python train.py --image_size=48 --blocks_per_level=3 --init="torch_default" --nesterov=true --adamw_lr_other_params=0.00098 --batch_size=128 --lr_schedule="linear" --warmup_steps=150 --adamw_weight_decay_other_params=0.05
Rows from block 8, named by matrix and row number. Each number is 500 + 25 x the weight over its row's rms, rounded and kept within 0 to 999. All counts start at 0. Numbers have three digits each.
# short0: shortcut pointwise conv (model.decb.0.0.short.0.weight, 192x384x1x1), inputs 128-191
short0.0:504506485508519536463525523494497495505518467531498518527476524504516464479483465487511471480518532486533476506512468489558507498515530478477523504513489495492506497495517507476525516506520529
short0.1:513482444511456502486472492462516472454520521502501492507501478509469509505455518531514492500480507469468532492485490461497505554502508464528496467466509473513500499487457562488486496482480503
short0.2:522492472491541521546464514527486551506481552475491442495480559450479503544502489499523512482466454501480465491447539549483451502481510504491516474489483507467500492526461525513469473499501525
short0.3:511467484522490488515515492526486539499527513521454425546512546482504504504492494477480499509514501504469515489515473459520493536536464509522478508502464532535478516515491462490490446475539511
short0.4:467526521529464487465537466482497531537508480485540510489534472506512519518490501491553512471526485489476520516499469528489501496471524464523501487501504505519507480498469528524488500511484482
short0.5:482475448462467507475479504491472488487536536517534467522488537502494493486522468525502474473492519466518479505504497523501515542520528514517486517496495507497524485519533442499540513531497463
short0.6:491507466464458520485518492498513517514485533528522509513500542495508450506513500456444474498534455529507545454448497501530512486528513464480525483525473479489503470462529540496465495483498500
short0.7:548520488460537496477496462505457478505533542515536544495548495497492499481522539488472476490519469522503464500503500526530521508480549485497457518496500502502462472524547523510460467501495484
short0.8:465509476544489496477479482525521483464519488514537527473519495528521511531498511508500489484521500523480515491548529522505501516514504496477489504489508458466415500471500489531534509507468478
short0.9:483530476517524503497531509449508501473529481532484552456510517497455494530503492478505459484537471516518468561498502473524546518479496483492501481512511492462515473512486521504478488502521491
short0.10:488476492538497501458517438490478528471527526507526528505505470513469469458466520483523488515486516506521498504508481506512486500470519447519488512537543504498510531441530492545509469505455487
short0.11:496536497508508461481498529524507500482492518504458477523471495533476499486490506489493504519461483505446486560528467469487475497484523521518507504528502529519517519512495536512454505482493480
short0.12:501467544502495543495497520487503467524537508490480482518520475497514486529545534484506476497512504497523496488489568506469430521502523480457481501495490494489546472446529508504517457516547450
short0.13:505528499502518519512475535497543502490504508456504531528479535484533515537530450524506490511479525513524504504494492514491521489519506506486492488466476520523487522469491484490458471471521488
short0.14:502487484472501455509490525477473525535499466525501549483469524512527508502499538483474518480489486490501466486474516473512504527512523485537516488526489465510541497470486517494493524470508499
short0.15:561484504510486511490496512474512516509491518533514503461431480513503488512488444516494532473477486514444565459457546504497538516467535470517542471491506494482504489505472496465503517519475494
short0.16:477551474467501529504504494490528560501512501506498511530471499526490489513502480490522464487534521507525491481496511493517532549466486472503480510479518516512547537481499493540521477548462487
short0.17:496519504450507498480502476517500451498457506517504491506457508515479549537507520476467487484500555541485484524535510522517507498504474506498558476484507513500509555524481471501489473509505505
short0.18:526523536491506482534532514525509475484435518524550537509488527511479468530489455530529537521513481440511518494451439530487536523506518539514479473506522501531519514504533517489524513491474488
short0.19:510519517497507544514505494477504553478485478507488530494505486507500461438536475490543525453530460542511524478437484471472516457493497524502511531478524553500476508544497546508516445488508526
short0.20:471502514464519505483522492480507527453494507494504515510516478477525541497501547478541506519470507502528479490501469516449499494507505457469494498489519501525480462528490493561508526457459541
short0.21:457502478524513579493478499485464515587507447501517488506499516497501500506472510507476512509513488529494481486527502528488511522527497496527468520531493475485518518490496500507484484507518507
short0.22:491502499490480445452483504488492526518466526527534518481523514510535487493548499478465541513491483460527494465468569476489514515471450482532507475541519475472468486483507480475498544477489493
short0.23:464504483510516521467496497505499538479514526504482467493516481512501519446533505523473496485520515488535547505528505510530524477506526483517539507467479493527481477520519501476523472535511476
short0.24:490464494499505482480496505495499465519482469537461516481548477506491499488472527461449501514485525462475512447499510480523502511513527481519508486521547464504447496535494526528521448497462489
short0.25:516522471505511528517464434490484488499529496523522480466473445510504521502522523484523519519504497527501473516507496502505486499505505504454510527547514522505487511495498476544499498485491521
short0.26:504531495513509496484480545467503439513533493462469485535449513486513527506512501471521500528524487500532498507485489485463479535503494491495499466504484510495511532495479510497480499525456516
short0.27:503536490475484439507500450464473497483492492482545503510525494440521507555498532506493459488514497508467479502532523491501461461509517466484488516529530484507508539509528497495503484482519527
short0.28:422527503498489546522485483505511483532526500501503515498489471500503496488529518460454508504536532455539472511520497546499516524504457532503571458483505515533489503475494497490517511532479509
short0.29:520555508507508489489505485491532556510555511488474493517485504486477488473463496445492488531470498488517511526531475521535539504517469485485525513488470543478482511536495509487482562474506487
short0.30:482503499518507465519530473523529537510522489509511552516520528448509512484538495505527510502480483513510510518488485498509473527485486533543488459499474498494507476497514517518516474487538498
short0.31:541495508508512502507554472469495512501479493464470507538508531512465467436530511502466493495484501520491491501500484515517499535529516491471488518491494520486505522511464472488502495552501472
short0.32:488481490486560481507531483507568562490522486502480503517514510499527506470533487509441439512489509510477519498507542511504519485526521525544515515545472486542500530502455422486481504484534493
short0.33:553492501474550526479515498517513468494523553514516520525541530496505491516467469509506490504536462535516496496498516527467476525518486494489481434471468493562458508537489544505506517478493517
short0.34:528472523484555509491505515488506459484480506485475492481499446465465519486515497527503536458491481514490512528520472511481523509486471493491499517446509499518490495483535519488503535524534506
short0.35:508524512498512455510469498514494478477512513518511440530498502539486504488501511496501472491544474528522492498440453516509529462459451516523498476542502563517487497508466490490509535507476531
short0.36:541505515491450481489508502498563496459490499463516503500488519515502507524480528554537490505488523484475517553484513464444472489501500488502504505503495473512519510516495516480511511459498523
short0.37:480514537480470488446571530504463535505467477490480517504536478495542501474500456524493523520463469492496486461507486473472483504538496517530503541498472514472457521456520508496499508484553532
short0.38:495527500490511466522523486505493467474459521484512496477488517529485519499555493490483502513457479475490452487529507533478492498481515530488515485523511504490523490500484496501481525523523507
short0.39:498505525478504417464500552508489494502496511518500485510504493487512496476493490490509502496452492473484479523479469512484451529520512480546523478525452536484504525522499523493506510482516573
short0.40:506510497472471466498466497513481521497557498496495511513539463513482507551537493490513528465491529489495527485486552507478501517436518488490517547483521499517491520480506476484543486497486476
short0.41:532485471519544532508472576521475512518482468552479506481496488487479539488511544471518468542505504557521466486487476522541503488500514508492537529508524492479515506495538496505547522513559472
short0.42:543475566502545520475498519499533475442497466519468463531477529536514513502508470517486511499505493487521531501485489476490516508516483451512450492509527545474484482539496494489493507523518489
short0.43:498486515489461499532438518454513528522499467488529489501466537471501524507440510478492482508530523520508502453517504549500504465513495418490532511476477516548526499493511460492495483483463513
short0.44:496463509467541491508527531448527531525511508497508515500519455539489494504473540454461506502505522446518485517494508478490469517492518452515529529499518475515516476509504486546505552532525467
short0.45:442493520514483488494502526466469543497477513540492520438489522508502484527484505536524482472516555481513483554573527486485503482489501492470531530491513497525451500511539484520496546479483486
short0.46:494475517482455524473499515510495536490488497492468455512470465463512509538489531502535505487481529509484540506540520489499471479479516490480486503475499487503489504467523488486502515511500503
short0.47:489509553483502480476503529517512491537463521471537527501523481527502531488496480479521507510500491535520515469475551481519482472522478459498475534494485477487426522522520535547558511520492516
short0.48:504473493486505493496521527538519489481500516525512495477459492492546512506491478521468483495516553540526471529547513467511517513505514559490475529474502521529518509514498510479520562453488530
short0.49:481501502483490509538483505538482464498530501454512542506517530460520475486493476542549493525494523461465518526506495521463502445500562508581529504497488517525502502497496516503517507473496484
short0.50:462480469506483545530520485525478466502508475506538503483497526501463471540500490472538488474525523480510485522529497474473495502493499493512517442550529483529480470510480486502472515479509480
short0.51:487469457460494549496497462519522502488524548481451498474442480527498437479528523477496482495517493532444487497507534483536485481509484463516511510499531501499489550519537575505461470466485534
short0.52:473526537488528515509500525537521481482488505497476502503489517528458534510462520502509493481446491508484551507489483527535489479478475502520473511480486475494510496489461488491549522540513504
short0.53:486469524522540494513490484478509504473491544538463513471488509515552522528540486472499487471495512522472489467524487482517472497488467511521488502493462516455509507521487463465462521493508512
short0.54:526539508508520501523503495470495480513505536503514522494503541523515522528462503455465473462504495533483517509518500472473462481462521494515504484538512510488448474538506514484471508461439468
short0.55:509485523477516467503526557530446509559478524468509491515440504482541481530507465488506486468471492465517509497516505515491528521506470521500458523470495450458453482474515502526483512505443495
short0.56:509452532542544468514516506468511531475525436452480495543500510527469466462520484477499499519445512465481478462502489532501474517532466536544517475468486511480451479482482515490468521471509475
short0.57:491477500506489522506505514493486490451522492523511492488553479512525504502487477524526471528476484506497467462507474539469535495543510526527519487523503542478533505523509499471463511494519476
short0.58:480487494531498498482461483456505514447547517542508507496498484453490535500476519528499502527517526544585518483492519511540527528526545507521530501516517469515494492499524473517473467498541494
short0.59:505488528511482490507510484513487496491499472440506455491484495506462478449524523491508489435472524529516481463478542473502462497439526484525523532536505513479507524502487470503495491485536434
short0.60:483467504531471471515552476486485480530521494512512503457515497485458492502494521480499459513506511478481526519457483481468486507538514495452498474494481451502486508495449532531504516517526505
short0.61:488467521474482478538555514499488462431461494432450496514498515503508488448565476499494445471510507490490501504484502477510484493480515514550500508506536451488527509514472542533495476477508459
short0.62:498493522519514500476500523506488510518539437496497526498501465511524482512495530496493476530521557512500484481486508483505537531455518500540482473536541468510461513484547517545521497484517574
short0.63:501495530457524492523507486534522521470508531536503487513521535516480490480562464499497526541453500491483478495479480482483549474513484544503473486453485502485528522510484507485480489489533511
short0.64:481505494485506545472499519440524514521511542535487523479506496506503479491520503465478522486527509498568476450485509498504487493521452488511473450490512523545508451486507516493497505488513474
short0.65:519533510495484494474531478535494537489453540488527479486473456482527531517537554547520539493507489487484515486478491480470495524523522507516488489480513536485533499498539472444476495523467520
short0.66:490480476488490481507453532500503526497511530483518524492505486499481520490487454458526534481479507483494490555463516474499487462484485527494466559518483532498470453494460479459496501491480552
short0.67:483485484505481514519510505513516518454453476507492479527503540480493471550520494536475496473483502487509521512508517476526488483497515534472542448473502502539523533501500540463512491475467495
short0.68:519497479484531507501528494519514531521511507512475472497519471518499469532484495471445515513491540481496486536542526508518501518526456496463501489510555469481520446481485482485498431473481524
short0.69:522507554511478512537542501460476528484484493509504470529483450462541479472484472487505511499495544513540480508464452440535501519551457510521471498514504501495521522512493470510440482527471537
short0.70:547494454477513549484507499521507453501521480547508510503498501479506494488558473487530529510533529490539495540500462481503489515477473534530505492465510491509480516476534472532480549569476476
short0.71:546508477483522475549517515546526499459487478510449495521478483504521451537523500498491513499518543517475502511493502505489470508556513493485483498481509494461480483523505532497513523512474486
short0.72:520504513481477507493543488477470497532464458499506518489496493489491493526500448526513523515528495510483541478508470560513500484493532545487460549518499512536466481467534503552490455490502463
short0.73:514524516526525475540476489561481514509503506446448463500523479498499494455516460475481471515521498527516469509509492477475532491508520504535494474474505506510483492493491510492464486521500510
short0.74:540501463496525482494478499495493464491494528481533498492550501499473508513534495470491520513498530459503496499454519553492503496501511495449526486507553489496494481480507534469516495504495475
short0.75:496565494429524493490486483477509514506498465517532509518471502524471485515517476545490516532571527486499477553495513538486466485501483519525493513523560525488488509515525486571534537513497475
short0.76:557497537450514488536504506537502464506501547497515475506519466519512469509474466531543479518486488509526506553501460529504543479464503514493506527508544421504530499517526509513529518469534502
short0.77:485519442489516511476539474507493542469485488489503519513487529535518527480520555496517547454529481475501475495458479525508473538519501486543507512515528508541501480451474521497530450534511490
short0.78:499507494488448484491498469470496464508472532483536532487505511483477494532521499509476522506500470486466531479502522518540541465488536524478470468526495472477493513511427532478493489519487542
short0.79:550477497476498542510498457484536536482512495464478487524509509424495460533466503497496513530494506502490504510518489488477493497479489474497465515460523530478448471488498506499495513466501471
short0.80:469474505556526478481543469469520528499526503502495483521475481519504487522526483480502525508537536464524489548510489477522476505483506486538495503472504522478513516484499520494553494512498520
short0.81:538516455493504530499534511494473537494522492502494477487516489511566528481512479473548532522470519501519515504497522541484485494457494540477480473512476504467496436515554490501543506510505475
short0.82:499518487500485492483518483521488499490461492474461470483511489492552517477483526465505507508537513497516525502534488522497478517500506536499522521540525588506548494524490498519449495503447528
short0.83:458473463483492487470475495487469494512510537503517486492489497485499501504472532480495472498526530528530544522485549506518475469482476480509463457464548509503476526461504503496490488491537501
short0.84:511484516521512503450461493493511505475540466527484481476507555518489507501517417468481504452497503496511507473502499506495510550514498486495493491538485497500492532511489485578537532526495482
short0.85:434490483499455531514462502534488488493497499511505482507474510534513503513479490519492524529507512490507495483507495480503540536530545482445493505472513463515539502507503499485510476477503437
short0.86:517484525460476475450473467482542524538497459470531492469482504533497498463509515491500526533511496481488508527525523511499492479483504504465563452537518562500498496470567478510498506503530517
short0.87:511492560490534525496467501515555509459517468469492491490531552531535507491426456499516490475534517521516508508509486472459496476505473485500479500529491458486483493527573527499512468488486527
short0.88:486487456524445503485515477489495510504466456515486499511498460507542515468429513542506499491481478511546503487492512496504480497522464507478414488551489535523507505489526500526530489497485531
short0.89:539496494503509506483506541505464515499516487500487493513513513515454485458518487506541480453509499553512526523551536526505503511530552494505455490512514534474507466488511472541491463515489479
short0.90:518526520565499478522532477503530519510552485486539488498482527483505490523505490485530526483528480476518488498533439476483515510483517483492491508435532526481522499487525463523509515524441509
short0.91:522482516523469521485536519526579510526452512529488493501508518543518435498512505509533491502496506478520443516522571470497489521541459510489481520525418508482496470535499532485531511481478497
short0.92:517488499521516478492500479468477486483489496493575506481463464540512490523545489490481487472473512483463512510518478506497472484494467470530503514495536479501521492513460532486531505480518526
short0.93:457512465504517537541466504521535507534470491473490466502481525551478466523561484506514511494520501509490523479501540501502505569505559475498497537525506497487546516473506489515508492544492473
short0.94:478480514508496526502501487511498509484509561515581508474540515496503496523465527515468456498499509535498512489468499547479536532482522526514524515490489468500492508489496533508527461477498507
short0.95:510498522493463445491509479480508500482505511508491519520454522494524480499504510507478509514502450476486496494475483495496476477518510494491444464474512529490542487504433458476528513474458538
short0.96:471498454527498506498498461495504488498467469518486479432461482503483453544516514503481494513499495480478488509553502494451504494503495469528502469493498474466472498466523520495529469508526473
short0.97:505477500458507540467502534476466537520466463527470479456488474518474517475500528516448501523503528493557493483544530488518538539516505500494551454520466460505529517474525491487505517514533494
short0.98:545507524517484526505495497542511478490519517502515495522486502519533498508512549537500473508455463565470484491551484496473530532500523483497454473474479459483503503492537496482489537519529502
short0.99:517486510482510489500511495510514552487518505470482511525526508454505539453490490522492498462487529524520515500515519476495505504530463495484521473490516498484499500485488568485513507496546513
short0.100:508518491492499508523554455509506554498492520502514492502475512562488506489483497500511511481517516487513502505501485507543509476486514512486502503553492500478533447490459523501482491560510519
short0.101:510548513502495521472512532475488486486453544478492471536497510497496499500530463516539536499518499524507527487501503529487507500515484471493495491503418513503521489483485504493477523521488476
short0.102:490486487489453479509520468530477511529540495502532434501515490519476477515517544515530466498466516487489563528534527480512515514441562455451461493495503503487467518498516455489492499485516486
short0.103:509536542515480474512505490484511471495495516486467485470481496503487526533504496504518520510508474471498502524524469502440519486511557481548480473485490480445499508465491500470482537496467514
short0.104:491536522528487518490482526467498455489506504496521496491497493523491511538495566541489500501521490505535517539494484553506487502543514504550484521528524520519521538543562515498549499521510543
short0.105:505533521524523498521500524509537483493487505459479476457477519488466492493496525494514451511540539437504544481493521495527505468549493514529464471476475543516535542494457471490460453468467551
short0.106:496495478502465501514497507463513470493479525477456554511488531506484487514525452526512509500494490506533478492505485477477473493520498530452510502522481484420490497470516491502495439437483491
short0.107:525483492484516480515517517469539520496542514508503511517525515502516478537529464503567525473480509498512518472508504506481501485528491496496535491496506540505466509478491473493470499491498521
short0.108:543488486510481504529518524531491485503537481531489519501527531475552524490454522504522478516514501532504452503467482507471529486516492511502500507509502464505484507520511514474465502529492515
short0.109:498489520467450497458512503530446509542494501452528520540468518523475482459463509505509505486488509516486524512507503487515513492523509474487513487514514504567543502517467475509528550485520506
short0.110:531503548536491523531486533534524482471500481487500499511476501515532504491547502509502500513483506524490494515442462498506489469466452448496508490493496516524497546449523513511497519530474489
short0.111:499503511499536528488514495498498536485430529509515495483518527496487540504503555518516490502486488452480483498512457573516511478483516481514549508468469540494484512494470481449491531498470462
short0.112:487527525535516479471443514579528515496515456519504498494475529510512461477518521519496506449464508552502483492503476472457489494510486574490532529527507517480532501507451466515466513497540508
short0.113:512537519485521441462554489497504547482525510490503523511473506513480485461522486492499480518495508508517509525531523479480466482507464485508486466464500516574474470495486483493525516506500492
short0.114:473520468487501540506547535551504494505552522558494498505477506463497512464474508460504539493473578496528492484534525528493522515460512475498497471483523521523454485496482518497514506524483512
short0.115:551483463484521513491510500492473519539512462515471465484530460521475476508538505456558506509499527499500440530488501498457491493492531491494528427535528498496514478500505528446497442514554493
short0.116:528507570480491517467507467503536517490506562468509518526507533506492470439545459466529499494509497521528540499527513510480508498540488504501484504508490497469507497504497450497490514503488481
short0.117:452508518480518472498467496495480476480500496517440478495516504485465586472464475468488532491486510532467488506493522495536508481457479495470472528515510514479515507488559514527481490534481526
short0.118:535491486531511475532506470541508479513550502483461502502540501504501494492505500514453494441477435512526501494495498488457489529501484500523527494469499484504501516515494515494477503459526501
short0.119:545500491465525494500464509523478470483534546491467470507532490472484493514527463497491534467529508477506484523499493508455504498532501511519471529467467505475515535503485541498507497518471509
short0.120:503515471497466492506505498457487518531534446543529492474546501493506491454524502466547504479457484499535469544502518528513517496532518464465516471533508521472514510449513527529550532506491520
short0.121:470490490487457479485476532518478512497483524433494516539499524497575509472505474512498544502478519486502499490495494527507519478485508498519498504500456540491485476509506486500531527522525538
short0.122:505520494479471519496497449534515507484513508503567515511534451481509502508528571503458491479560500508552515496511502504545502558496492482482477500499494474519526501473527489517526488506509484
short0.123:498447467507489537531516495524461551497493490485498511490490519472476536515472526504503524472481505506492483508533528493504467509498503498532569511497523484527507494486475503508516439524476473
short0.124:477477498498537546482498498496527519487522500497502529472526528503494464534472490541494499502559487507461480506506550454475512499514462512467467506549545505498521512529509536495550520542528480
short0.125:474487496455518556540475507512480503517473514546487547478513506533512493484505531509485490520477469489527507493506523516503497508508511482475494513503493475488519537490484492493519496540508486
short0.126:491495474525519454478470495512497470504502501491478495515506527485516485511517475465489501523507465494495477521525479444539516484526522520510476489508548536500528547508522489535544512536462537
short0.127:509537505523504479530474565449508466539436492460479474522489518522469478482520528481548478553495441508486489478481478514444482471484506491500526526499500494456494500500485478517485552491474567
short0.128:473479483494484452513492512508467483496448507501522504492535490505558456505487501544456516451486515478511497524502464466532489515495527494494494489498485535517530452492490522483474516469529436
short0.129:457522468504513522498513475437532486464517461528524532522479530537467513508491505550458507488538530503488482430528491489488438524523508521453484533496493493487481526497522519528490479465502518
short0.130:486539516472491491503504552476489490520476518487517478466480505535499487468449463551491470482485487500494539510495487511532539506508528476438511512489484478479514496522478500502491560538525486
short0.131:480479544518491482487494518507544493491489483479444509502502484471487476525519503514496494519512534489506513467483470517483522458515527504490573533459459498500473511474471518471483518504489519
short0.132:482498506501476508520492480441515498555555502515530533500494461493497497472538503470539509518490491528537504502566513527477563497453499504543473484442427497509532472505547536512531519480464509
short0.133:479480492508507526533503487519464497467514476510482507481474489496471461512466500518460471472527523506505504488483541503492540553491493486484557470496460471550542539478524510500495490498553467
short0.134:518543490524533498469515489460525515529486490522500503482467521487525500528493434425493492476529457476469514502500438514468489478474497515488512521549493458507523432464520514527487511490510497
short0.135:504518508460476485482554532536538536484506507508482500424501515491521462442484493501497504543493497511491475520499508513510531535470526501513535530488521522492525501560439488456520475512491512
short0.136:508522523478472503486489539480500505531494501495497505496523512543507501478511497508488454539487482496461506526512490498528546460511471487460483496487533516524491520488521498486532498495497476
short0.137:491491500427493469463487516485504493487506515531532464502507482517521553530472491467503503476469500543516485494518511519548479492496530493499502513490475505479494473458496520519514524511504490
short0.138:511505479470501498496457461461500513488460499556505498497498532510466519485513458462484515484474521520512472514479513476531508487498540514516522498505496480483484487512486495513480512584538509
short0.139:510550513473536503521513542458519518464484477530507521485478516536522484512525542499457487506490508553508483492479528507541498540483456504470479477504473479483497509492496504516511487519540533
short0.140:540501485535477499510517476469452504478500461498509510543502503507544495542498515514498501526482479525502517499512512511507500528528495476475467451466473507508530486473483479510498482529525495
short0.141:511502526556509545499530463471485443503487496499477539520471494509463507495492548561515481498481481490469508453494552533512494521487464496522524499468512486474539483514512519474506512474460551
short0.142:496497556535499501476511518515536502481489521508508503507491478500532522478510511520526496563455517496515504532509477493453491489495466508452532505460491503468493512508463515443485528447478511
short0.143:483537524511503491535546481502518532481495510520502475507516552484531481482498493484522483530453480541482484544458540458504543495459509533527494499499496461504506513548481482511440450458497519
short0.144:480528491504547471478514478458509523495499477518482469513493469462488527544482499488482503486487504467495523492513489523491490511469478466496519470511499547526476475501541507478517496511522508
short0.145:509515456523479528515542558490517473457474512485489487561553505490458508484507472563537492527490513521492523497467480467505499551520488512544520492497532531535520470525567511479512498490545527
short0.146:502522498479529464501514544512504453482474525521481509479513509482502504498467509477488526519508429495460498499484555488540505477500507502512487481457520475512433477506457497499515527522485490
short0.147:492512497490514503494507523486479486517514517500482520549481467493495504470496502497494477476516474466551498496499521550524467532465473480489489502508488479492498493491521557500468515500492468
short0.148:535486494507508509465501476487521548503494511493479531502497429499494518542492518548488475481513465484514497507538520537536485514502537472510492492508508460506490484501516459509506482495503476
short0.149:436509510493498467502438487476455459540475489525476513536505501490495507497466496460462492509533486507487516464477480437491448504490463420520534451514506486512524504522523462486514491512554497
short0.150:467497461495495504503477519506533444516539503532498527509492486471464491504476537503487500514502524506496503438548497462550545464505452524504492492550443507474477505518523533502493464512465524
short0.151:503511536491482504497542476489523503494481499531480534498492519526502490507467529500486481537500497524473527497483495505459511504532486552475510487481468483494495501488536504506542511498496434
short0.152:530459504488516482502520492480508504452441503486493483507540528462496457493531496514486453537508447482481438523496487513495524497543514510505525523513501506488499525537510476489469514471505470
short0.153:472542483470563503549508483497492473504515499476534517459519528493485497483470481532498503473516547497487494497520488526516522495470490493493488509550529516481447521525496547522489549477466482
short0.154:492467499533529467503528530488498493474501502442490505514535476454476509442474548555514513510488504509489482479479505491461518491503480477531520482508511510480507537490488535505510471487479535
short0.155:503505471529498447465515502477435524518462490535476507502505488479489533510497467549472485505450482517518519506504501451507525485538500452517477454517515462529490495511531520517504474489519459
short0.156:488485446524488488513465470521485499447482460510470532503498512489538532530514491500488529484557484519484519496537513451497485522506451490508500535486485465490506494535482505498545514534500557
short0.157:513531451499518481511464485485458531517483532526497505484479482544466477476530518505467515512522462501511515488461488513508503473507502512514516490499508472493520513493528486515559513534507489
short0.158:458534489482520509540468510490544502477497504531490477495528513532527530460521474486519479498499538546501483523459485536511509500493491448477488481501498497521539512488497507543493487538512427
short0.159:512502486503456551468509503551550467454482490486498532504523471510551517455479535491505502478514514513474488492510513477503539498489488549535479509486501495490503502498516464539490518490508477
short0.160:447483464530479512478449522470510508507506506537453536458500483547495505504482527493502518520520512534508481509499494492514479490529489503471558484489557483516508472515516519478451504502537511
short0.161:455520481505503509493504469476477511526545545458520496537497488518499504483515544497508515489478468502514493489517496502533491475535487523524474481521492520530530544518538484502486534490477508
short0.162:491496547498498506545531471490509444518478541479484475513498528529488464496500490551479506524488505530534479478477485510430483502485514509505510514516526525489491545494518508497493540508489494
short0.163:510549527527509516487529537497468497485474456524491515518504500495504501458492500518495530527494516499501488482474498515474500570512532574524480483473468490488502444514526487507504505500504516
short0.164:493528485482497526501486515497514488496497484523482479490499481527462493485545512518527485488523501524454534481524484433499500521516509512528492512490506485501483505510473480498509513485492520
short0.165:498510472468499520478502486503504526510495502501519460474521529515517491551528540504495506514517519529484515480487513466553477507470499480480515457513487498517473485467471507523528515550481497
short0.166:498521559514447492503506483445482562520494512494489491476477504497547496501501491477512486486522537475489516481494512515534489506476441470486458505459559489477472456529534453504498462485504485
short0.167:529530522471540497556503498475527511475493521493514502512520485491527447544480512571517499468525504520488484461510468485486508497502480509469503471501479453477517530521488496512475490512526493
short0.168:511471448527495496518472501518506466506485483495475474492506507475491491517517515499500482510480525477509474505530498500540491478531544547473443496482496503477491491467453526523494505477513476
short0.169:488448519502502492506500432510538457498485524510511454524498529495497535478495458486522542511493471486539534483510483527508514485522489549454491517480473514573453531477500489502460509421508517
short0.170:499492467460516462544484457528495476499484512470488498506523485535488490494524486524493543486497497489534528516541491536513474543504510467487491492489518498551494503482514494497524496500498507
short0.171:503509475493525508496523522480480504517503526527514472533424488492517540489546493509519484546461459506512515494511481476482501480477505484513497527494525538470480483510534516518474498506477501
short0.172:495441492490527499473493490477507485476463504517455487541511483478470501470530468511491472507503484475526506478466490549484491502518522479468528509472531512511526525520493520494491506481478493
short0.173:484500526497469511483496517516527476532519461458562493459480498532481514494473521462460534518495476506528491465470470473505510527513492484454507477492526532506502489457517534520543535520498506
short0.174:465465525480476524458485539458494511500462482492536481461514459507541483485516511511487470503478520521480541491508459548442474541542495479526472514524488478502508536490526503528569465500519513
short0.175:480447530496512508559525513535533481522517495495530486530494491487476481470497544510490494489499468477511473477472491489476463465538522497513491494528508537509495543488485510481501507451486556
short0.176:492527480485505489520496525505477511553520488529512544478526473506465470505462519487501522466474460519504527522485470500502528524479523493488502509494546541474486491512468490506491543553527483
short0.177:494523522505501461529513526562526487483478522507480507499502491503501488492509497511501468527489474484523444453509465503522507472550492492506466472508480491520533528486541458469522545487495564
short0.178:516535530529532510463507487457465505517509441492560511496542474506466524503477498517513480485512486539464488492525533488553524505463467486464496479537511548508475505533528534549519453501477491
short0.179:510447536474554533506518520520493483506504513499477492512510528515466504510530529469513476471472511496487520492468504474523458526458482444472482504498520481519515507486523512497498465481519540
short0.180:554526489524482487494520507461503522476480464468508500538505516493482511469484480524521507511547491504477502462466506513469465487513498531477495524519532489466474529506506522532495474524510546
short0.181:474498427543492508507531496518531525508534545521532460487492493485506506534467524459487508449506463519507487546520506495499488503493494498504479485515520479528488525504498523472498486478490473
short0.182:540505457500494487445516543469509484508516492534510517495468531535513532537521532474484490439511504473511484536523544471501483511440430469536506505480504476511524477496530550519474549514454511
short0.183:507531483566528520480547466513468464524523468412484475521494483502529520529517499498520524490532489516466481515506458514494536492523502488503507440534516465511503486515459505514484551474499531
short0.184:500504492459506480499539523478492481474483449487516487470495476516511445533478490444503500488514531497500532516476484483462520472561522468495529521470527534514520449540455488430533514527540501
short0.185:495489480438480539470488512516514471533506498477542503491469486513504545501490454472477474479460495512486485527539513498505526472532488518469502510475516542533488491498476496466512446514500516
short0.186:466487514500523503522504500520488481508515449488470467476479528520504519501492546459525481496532465505474508545510523523479504470514550522481512476506507479505523509514557493502503529470477487
short0.187:489462530537522463490489531497499510517522509458464459470517505493507494519504509488539516545493519540485507486491509491502513495509505473474552474462510494517506479469443464492502495454460542
short0.188:499494537521506501468479445467424524487478524475492529513492489483519497507511518518533473508526472490486493506501505505480472492496489467449490507481546509485466487487554491525484540497519460
short0.189:487486534521474533437500516439498515519523478537521473511487490520522511495463522484477497494476475494488507551510497549498463501526504493542498498508504486500436485487518498496554524506539481
short0.190:524516479455517529510456527485496498523534464542483539501502461491521519545549495495522501459463531495490517502503513493526519504503496464483492528498486557504520478546489509505511502529509491
short0.191:517492490522498497511504510473520507543495518482493453547533516521490531458529490482507507516463516500540494499502512533513502448513525451478524521503499515520501476478469479487509489492520487